config.yaml
model: "sound classifier"
train_examples: 39062
n_mels: 64
targets: ["first note", "vowel"]
arch: "tc_resnet"
kernel_size: 11
label_smoothing: 0.2
residual_init: "none"
learning_rate: 0.0036
beta2: 0.99
batch_size: 256
final_lr_fraction: 0
warmup_steps: 2280
Rows from block 6 of a small sound classifier, named by matrix and row number. Rows with one number belong to one channel. Each number is 500 + 40 x the weight over its row's rms, rounded and kept within 0 to 999. All counts start at 0. Numbers have three digits each.
After each channel's rows are labels from the 100 clips, of 14848, where the channel reaches its highest value: "top examples" is what is common among them; "peak on" is the class under the peak. Only what is clearly more common there than usual is listed. The data: tunes sung on syllables by a formant synthesiser. In brackets: how many of the 100.
# convs0: first width-11 conv (model.blocks.6.convs.0.weight, 160x160x11, each kernel summed), inputs 0-79
# convs1: second width-11 conv (model.blocks.6.convs.1.weight, 160x160x11, transposed, each kernel summed), outputs 0-79

convs0.135:523529545464504539558558516552546563500549545512579512551590544513479526516520545555547506550500558561548503564494524516510463494536514507519553495520456545522510514529520511533520594541503552575522594537549520556491505538529557504516550494
convs1.135:475536506534473478504465473533507491493544533485525503525539491522502512489504504492510485517642551529489502252465508492497468518486526506497535544526561513540494466479559494494529531504580471463447406487512510502516511498493502492479496481
top examples: the note D (96); vowel: /e/ (84); first note: D (52)
peak on: /e/ (45)

convs0.115:454548551608487541583516490545571526500577494499488508517510498501493568501512536522537585520524529540505518529550596512489573479494493549571500550544548484542532544503555554537551517519500547469517538555541524517515506474568488496538464507
convs1.115:479469446527533501511554481477459500469489505466540498544555501523484498549522460442476472499494509481449470432465441488496477470479477630482519439364445494542496447612498442448502500477487437437530464470510473522486459506490498502494470508
top examples: the note D# (89); the note F (72); first note: D# (50); vowel: /ɑ/ (40)
peak on: silence (49)

convs0.155:575533564495497475571517500521556551559567572519537510556549525508513530505502553522557531502508548528538519541500490542538469519538505517487526483532475548517521507542508517517494586578521498537480577539529531539516501585516566573500530504
convs1.155:487486522553504498524487502503447501456589584480556472601591526472496493507463492473468497505675530557471479431503442486504502491489572539508588560471446532493517446562557499522543493516482479488490510482516484409531489482527525501495506498
top examples: vowel: /e/ (78); the note F# (61); first note: F# (28)
peak on: /e/ (55)

convs0.112:525580568496498457533540534512494501541477488511481586484470475494519551489507532510569517543446578521532538553566530480529459573538521560541496532452605487520538530534564545510518538562552548474539493509505546464525493569515546521563551512
convs1.112:492520539544515520513531503518526532502600540516541502606570536530499528562491504533505534534675555555477530329501497527516541483502538525512601555480468498569521523529546479514575522500505515483502518505521514448477528535512487509529513520
top examples: vowel: /e/ (86); the note A# (59); first note: A# (31); clipping (25)
peak on: /e/ (85)

convs0.131:507501504518570502560572499555559532532538537522539518548566598482464469517522522515498519560487510545534492530475527552479458515521518466493514507528520573503498543519481485535464558537512588538548564518509510557476524557537584523507531518
convs1.131:508518496579470435519530514472423498531532553518508549522525440511539481582461496519473517500571498504497538400479509511516541487509528538504550563529471502467509493541449501525524530514521489480504502540559503475519520470508556519505519505
top examples: the note C# (87); vowel: /e/ (65); child-like voice (58); first note: C# (36)
peak on: /e/ (61)

convs0.24:541477523536520439626455573552569510536485597516567443500471592504514583472473540555541489481481539543468475553552541515523531506479490517525487518540561485504550524509563548532547524526526542518515547513503536493504504504514485502563494507
convs1.24:509514520545530464514519553476467555506627518502533474590535487545485510529460492502503514564645542553519524339533559518506504519517519512514616541465492460563518494491535495496533502525530515443547558502515503513488512562494510496516520532
top examples: vowel: /u/ (52); consonant: none (37); thin (high-pass) (30); first note: E (25)
peak on: /u/ (51)

convs0.28:409454488526523525490546436470465451509573456525486522553480524509494483601534502461481489517480482489524509527573530523487544497461544482484522523533621412494540512441469531501530520483512486472543467474525491549481543465495545535467530547
convs1.28:520519530543489467424446527530524543551534533544527412479491513519507524471516531500483548521490527536498515424528564539536536515456518544554461516557528424527497521498535528557477540564499556470491536501446534558496532464546493463532501518
top examples: rumble (32); pink noise (31); white noise (30)
peak on: silence (100)

convs0.41:520495535556556458578457529528503528542510504554523492535461547555516526514508541491507578512516594565512566550518571527475555523517568519529493495447569484553478515565576528527547536545536503483494516493558545480553545562524507558552517521
convs1.41:514547518593514488512511534545500518524633511532497489572536497541502526543491540537532533551660538560535534379520525540516515507483522535511577601517512483530509474516521525526536518506519534471544538526513511425530526530514475511509504517
top examples: the note G (65); first note: G (52); vowel: /u/ (37)
peak on: /u/ (37); /e/ (33)

convs0.19:539521571521476567562558523549566540505540560543564455552539512518513549521532583481523516561504526542556481563495556508534507538474551561535496474548455565587491531548560548542521571544534493560494539509533510554503541533519533496540568533
convs1.19:532542500497512486536531529498460563485538480501539412525543518527459517491542487498489479563569512492513550345541451560520494537526476478493563547527526451470508444502446492470467495480555477495526462543544514556492497555498519517522547551
top examples: the note D (59); first note: D (49); first note: D# (28)
peak on: silence (94)

convs0.111:591539517567516504528529529546559519510551529540514564554555597530553526486569531571524596541527441523497534526531529525547542530533575482539540519449510485463544539516475512509473500488516538479515513526520566533542528558537472521517474511
convs1.111:529516480541492495521515561497515442468544538490513457602492512467494515413521495487482454445537479536451499533442447444500401490439522507473543535462399549417483497526524481526512519517466481461389449489492491497538400455508467478506453472
top examples: the note G# (63); vowel: /u/ (60); child-like voice (52); first note: G# (25)
peak on: /u/ (43)

convs0.25:523516538486509541528547497539537573501542545525573486552594547512485529513524553511543518550507536535530507581507497532514505528532545488511552501533450564540521526542508506529505587533511534576529597542557513526507536524515542519501542524
convs1.25:518493511550511428548540529526472551526543545520545464530471522535509489549557512523534527556523528556535528417510523530529548532501547571535498504464520518493507616505512519553562535512543497491528484478545552496529508547525491534542554551
top examples: vowel: /e/ (55); pink noise (34); clipping (26)
peak on: silence (57); /e/ (42)

convs0.91:535521514477545541537519494516556548470482564529510604506548530539497478506509508607550566568502541541569555540456528569500518501538496484530520533528517615514525543506490473497479551497464550526477563567542500545515555550532605564518579488
convs1.91:550501535556476493458481518498419492503554567554458421523557407486473521496492538477489540489540512575519539439536495487506491563481555500558556559469468515472547472544527566554501580559422480525464462481483488495562508496562468515464516510
top examples: the note F# (66); vowel: /u/ (53); vowel: /e/ (42)
peak on: /u/ (43)

convs0.157:497502522512525492508560556507519516523530557517559512586479532559556525517547528516529532542453582534526546568500554528510500523489533549538504504465513569557526551578561509500543558500508538509541537536514502537504519519519495514613521525
convs1.157:525515523598525515522513513512530524531621555519511513568474531496510518518502522511516523518715538577540510358525523514513513518513563478524608599507515490531517464487544521535554510531527537514513491517518536482550527521538498521538521514
top examples: vowel: /e/ (83); the note C# (58)
peak on: /e/ (82)

convs0.138:558497545528500523575539509535580554532530543530599493588533558525487510538485517523511533493518537548550536557495493522547537490498524550507536505538453558489480527531558521550556559546530534546488530543518533596542528558540503528561502513
convs1.138:484544475551531489476504561482384539465592523480529359488523485529530504480504491504473502490659478534504522448541446511500487555486508469527560528563491456525489506505457493475473489468558460455535460484494511416516449524511514477511530539
top examples: the note F (62); first note: F (59); consonant: none (52); first note: E (29)
peak on: silence (100)

convs0.159:546502516584514512535518513586533521491505525506519462498501532498536521496530540522547534541558556548522557529502526508499518536507542561580523539525511536547484548497558555570571565554534519516543498569547469520552534550560514541549509497
convs1.159:490528498547541517503529508486505535499625544474529447596565498508479478501494529493529513524658552525517509357511474520479492485442530470498571551476515464509496467568522511489529486514532479474485519502443491439490503523496459489525503502
top examples: vowel: /u/ (96); the note A (73); child-like voice (69); first note: A (26)
peak on: /u/ (96)

convs0.10:528512537536531476579532516504480508569498522531444537531483527570521515507542508499525522546446543506480563563485512530532530501525519514476465468431536536532502548507566495525561554542522490461509544520519553502545515543529549528577563548
convs1.10:530519525572501523532509501523521527536633518527509512548499515526503521534487536534529530540683521581534528309525517532522523522502551519493609592498497500516528447492538509545516507532520532504531520537525524468537523540536519519513514508
top examples: vowel: /e/ (99); the note B (61); high voice (52)
peak on: /e/ (97)

convs0.75:561486540493536528586531499536565535497533576509578488542564513531508537520479549539576494544506520571535515559509542572536462496526531502522541503539431560530524508528524533517538555539504545570532564541532512543501503561545563503522537515
convs1.75:492525499563471503511520501499497518506564527484507398575538484495454491495486522531471502498665562508519506322513476517501473483486551490489549560462558440499506445523542513425511477463529499465483499477512552462521492509503493491497502483
top examples: the note C# (100); first note: C# (75); vowel: /u/ (67)
peak on: /u/ (67)

convs0.124:575555529538532630511480547539548505501516470489468487481473508461573545521490530459514557509547425424558504504500474455516527533546456529569479499522473557492506510483483580559459545518523467465458495512457585520554502537543488536411492527
convs1.124:497476491497466476537415468486377479470521523480512539542557510514495492480442479507519460497472535533518472444496494496483532518468516522481542499426465519464465609550583524468540516493520471464536456510512503567500499515485596515495490527
top examples: child-like voice (51); vowel: /e/ (42)
peak on: /e/ (38); /u/ (28)

convs0.132:513488535559506508543571486485522547529514499520600473544586513536473470526481540499567495505470564577482491548465525557540502526530508504577507536520545544500517524551522517487572497542495509541473586500529521565484523596499538512549535516
convs1.132:522499514575492462506539488489452482500599561514510527536520478481504464510483510536502511506679520539528489400505493548498495558511538523514581531471567499554494508555524495476508502517493503429476452507503526407548503544533468513486502503
top examples: the note G# (96); vowel: /u/ (59); child-like voice (54); first note: G# (37)
peak on: /u/ (59); /e/ (34)

convs0.142:494414493533530580486463492494513507538546443534460533459500488447498521576468518500478519481513426463499538530455475544506551493569494471485496549558570455487519529435450521497475447468535507508563488486440511528503558515529552547443568501
convs1.142:522537547532486428443459524512454548544525528534534411460489495521493508488528508511494531538424506517493514443554553533530548497448528533535451506535527425526481520528527529553497551554548551441492498515433552542485510454530499463540487522
top examples: rumble (46); pink noise (41)
peak on: silence (100)

convs0.65:476538558536517489581450534521534481511458561537484498473415558531571568473531558545490517498485555510501524560535552529497564516488500496513452546471603457567490530515591549524561490547548506487497509520534535526504526516541461525571529542
convs1.65:515547510574516504522529524527502537545605485516515521565541488582497545566503513542533517552627535544533546337546575546527505510486524544500555572459495499557535482514532524537517515520489533466541555531531519429505524557503499522516525517
top examples: child-like voice (76); the note B (60); vowel: /u/ (59); first note: B (29)
peak on: /u/ (59); /e/ (30)

convs0.158:472498450562550501474527496533582557497552560543511498486559589475518522511528516536527585547451488471503531515476545538492503483594524476493533516575578502505524488523465483474443497518486537531446536504537576583535580524507569526474542515
convs1.158:537449497525501522511493523500427528513557563553550486560520501550582541538484504511502472466550511586520541489489506512521473586479526492591563451526491489514541478535543509493549536541533534520498458504517501621551478544545478510528536493
top examples: vowel: /u/ (95); thin (high-pass) (39)
peak on: /u/ (95)

convs0.14:561509508522497544549545505547550547547521548539544488496528539541497486504541522467484523538519523523487536541480536504501508461533519519574493501536491579498449552519517537561563528569515546524510545600533525552488539517510525523533528522
convs1.14:539541511519541468517546496541432543540549516545541500525552498551485527544484483558555544563618509531552536431535460533542526527493510510521505587515464485492542550572509540483509518510488481483532480518520521501530544534533500520449543551
top examples: the note F# (68); vowel: /u/ (49); first note: F# (37)
peak on: /u/ (49)

convs0.26:592579549540499500549533525506520487515519534542462604494469533414481542493517551512516527536482464477518520529533479522561480518551503463549500524484555502522496535501519551505435503546531571499440569519557516485574542486512543553503525453
convs1.26:493496536504526499487550519511514503475553559479503472581516501498468530563501516519488505510673547565503481383510481483489495519497544458493606553506440555512492475487610495489595498480449486493486517477496499454527495477500492522526502539
top examples: vowel: /u/ (95); child-like voice (60)
peak on: /u/ (95)

convs0.31:589583567577478453550536520505518514507539563543507549530458546527524538522519544510512526519515601536549536534537519488548536527549508566522496506456562531461496514554552544484505556585543521504514481505541531484547530543509541605537498520
convs1.31:511522554545518510515526526506489493517603548485518507593566528547459501547484539508501517522693541556497498406502501524523484496494523510528568527488466506576505471527553498500571499485523478497512550488496482394504486503518476521506491487
top examples: child-like voice (56); the note G (56); vowel: /u/ (54); first note: G (33)
peak on: /u/ (51)

convs0.61:547543471550585585512559534561481555523524426500558519459538513503553532521564525540493477539587519562511478507507508529471611546555473479501557522534479535504460544493546547499532544457526536522590501543550523501513504484533464498533465570
convs1.61:478511500524464562542402488539500499522477539517524550506493531550515517517561516504548497507545549511500488373517523532521588526564516458510516532518519435516530462436622518490560562487505466508511402515517537486496546493505445523467509521
top examples: child-like voice (71); vowel: /e/ (42)
peak on: /e/ (41); /u/ (29)